{"encoder_arch": "res2net", "model": "contrastive audio-text model", "dataset": "drum patterns on synthesised drum kits", "train_examples": 26041, "n_mels": 64, "hop_length": 320, "input": "log_mel", "spec_augment": false, "win_length": 400, "tokenizer": "word", "vocab_size": 159, "loss": "softmax", "embed_dim": 256, "encoder_norm": "batchnorm", "encoder_activation": "silu", "encoder_padding_mode": "reflect", "encoder_depths": [4, 7, 4], "encoder_kernel_size": 3, "encoder_stem": "single", "encoder_widths": [96, 144, 208], "text_encoder_causal": true, "text_encoder_width": 384, "text_encoder_layers": 8, "text_encoder_norm": "rmsnorm", "text_encoder_norm_position": "res_post", "text_encoder_activation": "gelu_tanh", "text_encoder_mlp_ratio": 4, "text_encoder_head_dim": 64, "text_encoder_fused_qkv": true, "text_encoder_bias": "all", "text_encoder_qk_norm": true, "text_encoder_parallel_block": false, "text_encoder_inner_norm": false, "text_encoder_drop_path": 0.1, "text_encoder_positions": "sincos", "init": "xavier_uniform", "optimizer": "soap", "beta2": 0.95, "lr": 0.00093, "beta1": 0.95, "shampoo_beta": 0.95, "eps": 1e-08, "precondition_frequency": 32, "max_precond_dim": 1024, "one_sided": true, "adamw_lr_other_params": 0.0017, "grad_clip": 3.0, "steps": 2000, "batch_size": 128, "epochs": 9.8, "lr_schedule": "cosine", "final_lr_fraction": 0, "warmup_steps": 400, "weight_decay": 0.4, "adamw_weight_decay_other_params": 0.05}
Rows from block 2 of the text encoder of a small contrastive audio-text model, named by matrix and row number. Rows with one number belong to one neuron. Each number is 500 + 40 x the weight over its row's rms, rounded and kept within 0 to 999. All counts start at 0. Numbers have three digits each.
After each neuron's rows are labels from the 100 texts, of 14976, where the neuron reaches its highest value: "tokens" is the input token at the peak. Only what is clearly more common there than usual is listed. The data: drum patterns on synthesised drum kits. In brackets: how many of the 100.
# fc1: MLP up (text_encoder.blocks.2.mlp.fc1.weight, 1536x384), inputs 256-383
# fc2: MLP down (text_encoder.blocks.2.mlp.fc2.weight, 384x1536, transposed), outputs 256-383

fc1.612:494440458481528526575467506479425522481462459476465478428502461512500490501561544545520471542503482532573454496549447508457529473486544451495543470453548479447487506435568514518473456526469541575517544469546507462473502497528486607534589457486458549556543448528485462541586435499549471500445473439476493484469522598556537463475483412405442546460559496550467574509521472549489535504512
fc2.612:533489535427517402530501509490590487489419542470504454442477528436500464462511480438526496512526451498487508511522546487478562566536544465552471453561510520512426449469479491489512427514538452538483537518532571436457531511535546526417449493474501539522497541472508530505498558534444554511571508519456538485519496449541527475477560591451502482543501504475501597474505477494457547527557
tokens: "<end>" (65); "muffled" (12)

fc1.328:552534569419473444496488453501549548535506513483520588507532532466479516457526483535548434541512485511544545498511499414527497488553492521534442456451529529542462507519530544556470558441493459465507453460497530476538496488513491428483444553509493535450488561504465490526485493529517501496493506552533491559519524549474485569483565474464490505479500514551480465559509516456488434488502
fc2.328:563523540478501449573452552516432524483463493505483448498500474590524488484503531454519521551456457461531519547568493516491543491568501440451475462441517477552468561481490548452446398509453471489481557500488573484484560569566516484472569551507483460509566500470539587527498543484482493487548440459497531527529495526545565443540485468510474478479409487452544488452521461547538508441526
tokens: "<end>" (100)

fc1.301:559495458512504513541487520564487450507477471517577494493502482517497540476432533526538499480467526489482481511495475451480488473563518478483542442534503540551554489456491439417534442559469493403499560492507544510453451512519487476478535524461535552578481508558528586508441575541491469438455491525485446455405434470534532468482440471465491515548543556471516467499483456480562459454581
fc2.301:557551472566499453521501531564475561482500500519497462443494450485538495512488465539452523458536529533547472496543468502479509477459535551444492554449553514533471452487483540476478474522442560492504548431521508433487571508536542453524458547529527480499508498485471478480529558466521559466562483457452447538512485490535533445507456489469460495550523534462523487555540416501564531500524
tokens: "hi" (61); "<end>" (38)

fc1.680:522564498557465504496529468513524532519506542466490581519485569586470523539543527499500555496471526546462429483549449548489525551440535549521533433442529489531542476435528492536511469504498513536563450537576478475515425475483509560475443516483463480537567575518516467420521498449500463552461562531479500543510509511508477547549544568498516556464492436501536495504510519474518430527547
fc2.680:461536484480431423471497562538501530521486471452517471513501451551519478508524481447496459480520460495562407463537494512481568512491543399487468505532501554491533523494562486457410476495510545435468571483542515479498600466558564507567553550530520464508525576503515564408569467525512485474564493528456505479487449487471518517442483477531465485550502484500497411458523502465536489466580
tokens: "reverberant" (85); "in" (15)

fc1.102:542472462518553452491495539547475475511529544494420537519486518498506522519529475566514502538465423585500517471465513465487488400453501450456533471527553556548563458518552574551508515466500465432490425550491474462514549440487559537470542429510476552504521580493439490446553487473434498495497455441442455522525488477419436497491504550548478499550511449535530516558459531484485581526447
fc2.102:517420546499513444492486443501521493514485484521494576450505450549467510447469515510458518443499474518528532457483561467517493499503475469508433426494503491564561492494465489496554511543471468469462425552531592490470576529498497458560521486516534437438454449510449512469585416464521461554486535442547472504577474478576494556471452530446480515503426511522516609564481439492496506450514
tokens: "floor" (100)

fc1.348:466455445473488509506505492471461540492540493533427501547546543548495519447538464527518500548517469468524504501551484525501432500496555484536462497496526555507506530499533546471510484572555518523570567466458465402467493466526477492452466480513475530436528538521516517513516472473493550567531518413550455423519472493461563471537519487454544477455530549524453492452439473469516442609524
fc2.348:508542488457489447562518497510490459430512484526417465438513558531445501530450512498502484568574538511532451520549530544542545507515452440488573452466564518568489431539471547525463433536466503483535571538541506519499525498479516526579476541491513531478477470531493459558464441444522450537584436572457496511532534518545483448557541508527442464478506437560505540480447500493535564499529
tokens: "hi" (90); "<end>" (10)

fc1.391:502575503552552442465489458480521528467544432460448489552488490472561486506445447488556480467451559535473546556461515440504567503535521533571570512584550458483550568542508449563478450519541467480506498512539545467580475467518495541454552484526589479571520479528544446510485435484536557513526466472461520526513451497439470480446505534458544498441450567451423506553413553509500486566452
fc2.391:528510487522449439474456478545541485545549517582481523530436454496431460524513460466467498513459465427579503557437495561514548524460556550451471564440441498528512530510457523464433481519491474439513516495403571566523494486518530474609475498533546510482454537476487532505498501561492412460526476450456582564516469492565489533538444442510470498578457529544467464463591446530552490472532
tokens: "bpm" (85)

fc1.485:496514489488497516581483521458542503469526442550555459419440540477513472444522521546424446542445423451482572421583485467493464482498495470540468502481510572487476479495505552486585532450441481416516436479541516577501449464477431517470530465555490489506504557556554453466509453434428422450499471517451458582510524544481521529521544520546487451533464544528544529576472487476481505503540
fc2.485:502484505588506441501466490545471476443457473519491497522522473491546515489528495505524530464439466515527496487477525481509568491521541498444479563412529534558483553444551505572438481484423397438526557422526603479476469555555456454547536555438516473417508515458547561450500521503536570517482451462532468533551494438550453522420493557471418494523438507486554442463472468545508499454510
tokens: "hi" (33); "quiet" (29); "bpm" (15)

fc1.706:423407572563551463505436556417453530500453495551493545588510528464465473445477501520463448548437430460543500486456497411470498475438489504559512462490511468504432547450514502560531583511513504497452498507514502420510476518447502453498482549449520452413508458512435524505437544469460578424555441517411478523497458499453527472534541503477442523494435522466550447459459591514466487548503
fc2.706:539514495532482509482437489495436540448461515443445482459499488547522436538492512539530494540492447520459520545565540480488458521548560546566519483444441429530453548421520497424545478577504542413505523457470564442443454500565514548562475466558477511431510597526485486432504444523496559451498469485436458469573526527509495478460516445525520561500537490462520558498475512448490447418479
tokens: "floor" (100)

fc1.618:609472463521441562514415447555489543536461475481486442461436435488463527494493504480527432573455479506506441522444552448464446469453508528559522466589536544521509480490417559481510528547469472570477564480466465457499494507518508524482457539582573568556484492445496499440440530489558560548512477505529465511474556498498528502550497548495445526455408502501489526477435489552470449485539
fc2.618:501448530538493431462525537557545460491495480460500523460561496516540461508533481459452478505516492505579512531481487480471532540478533429445468417496524433485598509541537552489526470506481466521540503498572587539478493472425523556495438478448487514422554515578538515563491463510573427431532539525455535551481463465453482423544432474471441439538466448493453592496561460489497533477453
tokens: "hi" (77); "clap" (17)

fc1.31:493460432476517541565499561506496481537501570452496571513573467556532543485512484436512493452542540547503550507475496507510483496504414520450533535515454438536484536440498428468456536507511459450484505533549577509531484459422533491465506549526525496606489520482538538422450514461551449511522452478480521517481525577501485537546518474455448452438558436422549515464492483548519552494433
fc2.31:507461511520550473494491504529560540521531519497564522440467443528437526505459519545565482550590554541518489438436525471511509541469467510549463519522443531541466544415462506493490459541462477494579520537449563504480484512562498540430489499515545546485445522444500451514475460519548507440544511518422452466509505432593458492513553502550405544444465499544456556567494523470475501527533
tokens: "<end>" (67); "muffled" (32)

fc1.688:518517482556590489523492502526516507475517502556544537529460460481539488503457499522542391457504537518579451532431443454548531500511447440466531461536432486499533456509474526448503526481534497502563561519520457484581518528520526521489541508505545524545529489489469515544496452533495553497527446460557445458542484497526515476516540497450421522459568503491505528469463491484437462524498
fc2.688:496505485510539422526458527527539494468491510530442515541502486557496482500528500496560448532545561528532491488499479515449450522448460398514571585464437532583541584526484491542472542520494503418481534540519467465423539449487494426508570559450497552459522493455466570524499519500520463519524497513481549495473451444478529537501546436518466451589453493519561539574538444506480443472506
tokens: "hi" (38); "with" (21); "shaker" (17)

fc1.742:466428473511455548553539525494526455460542497509465506462485474492542457479551458509448428510477488484492481513410491500508452555529457493515465498528507455453526413525597552516431533496549413502530492520496549487518389481480553446552526502431517556466485563488551484509565543459493466523469549557484463509471521568572504549528545548543595479541545439513518450479480452481513548542570
fc2.742:503514557533557421558431540565525574505509524512457525525441463480477501511518492446465477572483509517541547478536532477440499439522512558462553584488450477457544513564485523537471576444507481461570526451446571485562545531550469568443490577522462468567453464496461514539493532484520517517488586477505494495520451483486527495453560521441458542537434518501534462495466455497479484468507
tokens: "<end>" (32); "hat" (28); "quiet" (17); "pink" (8)

fc1.437:489539476489494544445466544462564546496551521566574527445501417487483565490510510452524525562490497490467455496506518474480447444486527425425556578497524466521430487466488502449526557527518560517443542438452450436521468572476500443490479446553488543515485487461538560528440475527460413532487558540465480544544448494503537548556457500544502490461539415547535537515544503493530474486554
fc2.437:494467476526481473481478416510445535488460507423468466481466494563515460491537552482555541465560525571468434552532483398518463480469563492508550514491521510525460424553547517587571551461562525460512466450605495473450489582472523508483533534542523495406584459522481565435571573548547468553554473505481502528523540443601513470460495446545449479565508407533475547552543461470480542548558
tokens: "hi" (36); "with" (23); "shaker" (22); "tom" (14)

fc1.713:511494500552479509467521465494454532516457557484490502550552528546510510449530462502473418530499512553490481574577474541420555496461565451557529584518523427527554502431497484451461620488451489473474501432520469516513512475459551493552533521539555510446478511512432551451541574522510494485448545554493484474521536508504461508468456514465484454496499495529486485532444460440466519464469
fc2.713:553469530491419539461494466459503456510509536532495496424523481436480515501491542555442480528502452441459500444509526505537469497559546577475462535521460503514495478515463505496435466531531491426543511488507491485464569550496485458522443472519509455532501426442500490501576449519512554443523519453531459460594480497425480477511418470529516405486413529506460487511459517552475430559440
tokens: "floor" (100)

fc1.440:554555486440460496539512570515523537440527462473539505542463565512551501485558531505531566489492445527478557460561504501582536449458404516547449445456450461499411540473500534438546467523460537475471485567452538482578496502545487500519456544487523546521522562493495522472465525506503502479529460427455545520514515494491542449526507543535559456609423454475495481524542513516549550481455
fc2.440:498471553454494509499544444486494514475524466550455541571445445533489491562486478532470532538495436441531555563447462509440504460431567569425512518500552523486521512477553551468466513508477442494525564574532484481495506455515566564505540480546554483559474460488530526507399533447423515519464586450438476545525527459472435463463549513528526523554408450473506440475512572450502504508494
tokens: "bpm" (31); "114" (17); "113" (14); "104" (9)

fc1.522:480484476526477463491535467468558552518457511516510511456542454520509547474420488529480563570472518543503441516492492550526451549506436404490560457552430569512496525529508559493551474547470484599450553555507518455469470467483528536563477417451468588534558545491403462473488480565497457475460560537499481488552473401429511429633481473541516531511489524522499488444449417483491453485437
fc2.522:448524498554560453542460567493508486500481557492469505438463515535438446511573512476524479524543493451519460522455529504504476465475506416515508462497524523562540453553457540474500497535551523465526459464477519503486560517510505468475484609520544493467489485538443573464564445480507453502512508546420464551499463552489541548483509493473524455557545429499457534485479447560460469502564
tokens: "hi" (17); "low" (15); "-" (12); "shaker" (8)

fc1.756:510518508432437544574517506455528542515515563534462457449534448566462523562555514505575499421559524440486499541506525564490507541501477494549477465540557485435457514468532486400523528525499458439473542486453502486568573460560485586475531495590458491508481481539463558498459502492485459498490556517529443534549534503542421456485539449465514569531492470549424514538426536531470464487509
fc2.756:520455496562594478465496454475490475518552429469528486491414484519554471436464531523519502528445449484464481504510474442459502567494470471528589522442483418561517439466508529505529491545546465536465554573436570538420549489462486482483488515488494496429468536479544507612525472492520449494484484450466523510530518510496556491460446505538462559496478551497487494497452469454533568548459
tokens: "bpm" (67); "kick" (32)

fc1.281:438541504433541464471525465473478440472593470563548505462512576487594438455493544461499506541501536516480469504476446451570438523520467527564445414521444468516542459549556459481464531555509525550542515547543511482490481494550505572459515504479564484490531551498533483525472465495479457509533566465544511512544461508560536454480522530550453530543455544510494444555507470452531498450502
fc2.281:555549468550516506561553517490439566529472487564472484518560411565523499533459419442446513490535436484563477496489535461434531469507526463441568521481499514430547522454452536413425523521490525452465547476458492546542499452459474492560540544509501491423474481488463561521458483464482523499553525438434532510490522480457520532485473445507506516583480524510546508485469506557445517479518
tokens: "bpm" (98)

fc1.561:553487566521499474537554488534505525452484577453529491450489542486554448523576505574459486571538567511540456512495426457421476563519524548483517465411490544472540474554583572508477471497453520443506546469505416477534525566445473464507574498474481450533496509494554492413564506400544531520556477411515516435479522568475495551526529543487530522558468453474458429483469467513439490498498
fc2.561:489493527502488422477504535460507493508471541438490548504477525544573577529467529467563529496480508437476411507510476545574470560503515551504541536554466482541568502443548546501458568551526486543500516525556516510422519555492576527550504454504474585448479553522429469441576466498540451470502552550460483532553475491550458501472476505493531488483494504546486481501425429487403534542515
tokens: "bpm" (54); "with" (31); "114" (10)